python train.py --model="spectrogram enhancement model" --dataset="synthetic speech, music and everyday sounds put through simulated rooms and audio effects" --train_examples=39062 --noise_aug=0.002 --n_mels=64 --hop_length=160 --input="log_mel" --win_length=400 --task="enhancement" --loss="l1" --arch="unet" --norm="batchnorm" --activation="gelu" --pixel_unshuffle=2 --widths=[96, 192, 192] --blocks_per_level=2 --block="basic" --attention=false --upsampling="nearest_conv" --init="orthogonal" --residual_init="zero_last" --optimizer="adamw" --lr=0.0021 --beta1=0.85 --beta2=0.95 --eps=1e-08 --gradient_noise=0.1 --l1_shrink=0.003 --steps=26600 --batch_size=64 --epochs=43.6 --lr_schedule="wsd" --decay_fraction=0.4 --final_lr_fraction=0 --warmup_steps=1330 --weight_decay=0.1
Rows from block 3 of a small spectrogram enhancement model, named by matrix and row number. Rows with one number belong to one channel. Each number is 500 + 50 x the weight over its row's rms, rounded and kept within 0 to 999. All counts start at 0. Numbers have three digits each.
Before each channel's rows are labels from the 100 clips, of 14976, where the channel reaches its highest value: "strongest on" is what is common among them; "peak in band" is the frequency band that holds the peak. Only what is clearly more common there than usual is listed. The data: synthetic speech, music and everyday sounds put through simulated rooms and audio effects.
# convs0: first 3x3 conv (model.enc.1.1.convs.0.weight, 192x192x3x3, each kernel summed), inputs 144-191
# convs1: second 3x3 conv (model.enc.1.1.convs.1.weight, 192x192x3x3, transposed, each kernel summed), outputs 144-191

strongest on: dropouts; band
peak in band: 1000 to 2000 Hz
convs0.7:529419442456440482491534405463490528512480475489467470540504417515425451524481542435544443461455520445474485463458474592473582484487526436459556
convs1.7:459509486483499500597582446492505496583478447366423567466481520542570515521482567478515474464626498557414616518486497549534479492514458482464613

strongest on: reversed; dry; drums
peak in band: 0 to 250 Hz
convs0.82:518584485515534465511495604517491552537412478573446484485536552588542519417434496479550444550516570509568501551547521620521508542475511416534549
convs1.82:492417538574492466485423388495547525501535534553540517463496374483426486542548412503459439425414480466400481527537551361513499440545559519543494

strongest on: drums; dry
peak in band: 250 to 500 Hz
convs0.140:570484535438599509499536493505479539532544455527502607524522519453546575503427445531536524504501467517457469498408471529605425467572506474541441
convs1.140:419555410569486540468456488460491541481486384481396465459508541582393437418537589488424476494529530470554538416566457473523477539524505462507521

strongest on: drums
peak in band: 250 to 500 Hz
convs0.162:547496518494553418544494469515519515485495485480449515535467453497474473481446472517521442529463528469528466418407501533564468455522561552591370
convs1.162:591553524481408531540589419490449568505531444577440457566548581550519393442543690447525529510479516538485479499569482485486536523492452496384538

strongest on: dropouts
peak in band: 500 to 1000 Hz
convs0.112:522468421450514521482587443589585492532476471491514496519396496439510449455497436502519483550516491470425429508468514569507531496546444539494362
convs1.112:549454392456457517512560527519463480449451365529449442511539579471528522351518466480571480466462444557420516486442524520517519543481411564476583

strongest on: reversed; drums
peak in band: 0 to 250 Hz
convs0.24:553500508520498459547471541511467492440482444597447449534514557571473376397469423562476490510480569490547453515436472579509435492555423426510491
convs1.24:444446491579543540539482479464431475532449565565557476472494462497548511623541468421463471417385437377453500462539559452533454513516528524588518

strongest on: dropouts; drums; dry; reversed
peak in band: 500 to 1000 Hz
convs0.31:507499463551588497603433400507416434468408443513411448473478489528395457450497526457587418468466473533502512495471431505411504557478524433399395
convs1.31:477521519510575526506570499500425383529492513529596500492528539590490628614431452506556498507522544514515609442479422427516468506490533463405545

strongest on: drums; dry; dropouts
peak in band: 0 to 250 Hz
convs0.61:554540518531491526505460489497491620517407451555473546566482538463501531477480514492543434495546519493433447543485531543598563545475456509523413
convs1.61:441485447409532453514561517423404437494495537548497501484478477404537481492453390505446501488479533475550494597443553494519454525495480448504495

strongest on: drums
peak in band: 500 to 1000 Hz; 250 to 500 Hz
convs0.37:488457489501543474546468548516493565482458497371502483590403438424463538522428457419530511542532499543421467546487574517528475500547523508592512
convs1.37:494497552468550449415527470570457515486473453543456442522599543494488448462531518474493501412552452542441428493519489472405533455463443506314532

strongest on: dropouts
peak in band: 0 to 250 Hz
convs0.103:518566512417537472495460475630564480495506404452522476508532447456464469439539419484562490466518468446492512471436430462414467557482454440525541
convs1.103:481445414562467485486471581505541453531431537466555487531555518535456468534542451426475518461474466375481442470510437523427432531482545509557477

strongest on: dropouts
peak in band: 250 to 500 Hz
convs0.186:483469396529502513492419586527528428501363561440521523525428486502456500458568555526550445453421573357422478522503469558604466521448555518535370
convs1.186:580524572512526496466567559492507541520494486430474490597432559468555510433441498553510584540476485578511496507496516474487573479538472459538584

strongest on: dropouts
peak in band: 500 to 1000 Hz
convs0.125:322477429358475511507439535471522507484508473361558510440516454528444502576506563551507515507424586442479429488468585473605483444462533500526462
convs1.125:565482531532458460572558457436496523480454449557496477598526517464517577418531478487422576464508487526523499540493500472446458519446527562525513

strongest on: dropouts
peak in band: 0 to 250 Hz
convs0.176:474476532531471510538561490403484512497438522530523534495462432519433457522469516539491498459459478500473449479498504410532529501531501447558528
convs1.176:473458529432486548489439514580450569483517499441503434497486535498509500475535556545536459506476493497537413518499441474497459462532491471448521

strongest on: drums; reverberation time: 1.2 to 2.4 s
peak in band: 0 to 250 Hz
convs0.164:476444477445538434458504463512442471514550440465522526522584442415403373486421492425589569525533447482474392439429480443422452514472409505488477
convs1.164:611392534511435513560470512493526461495505527492511514518583531585456484521553550469547440506543488432523545523504485565521548544448545527502541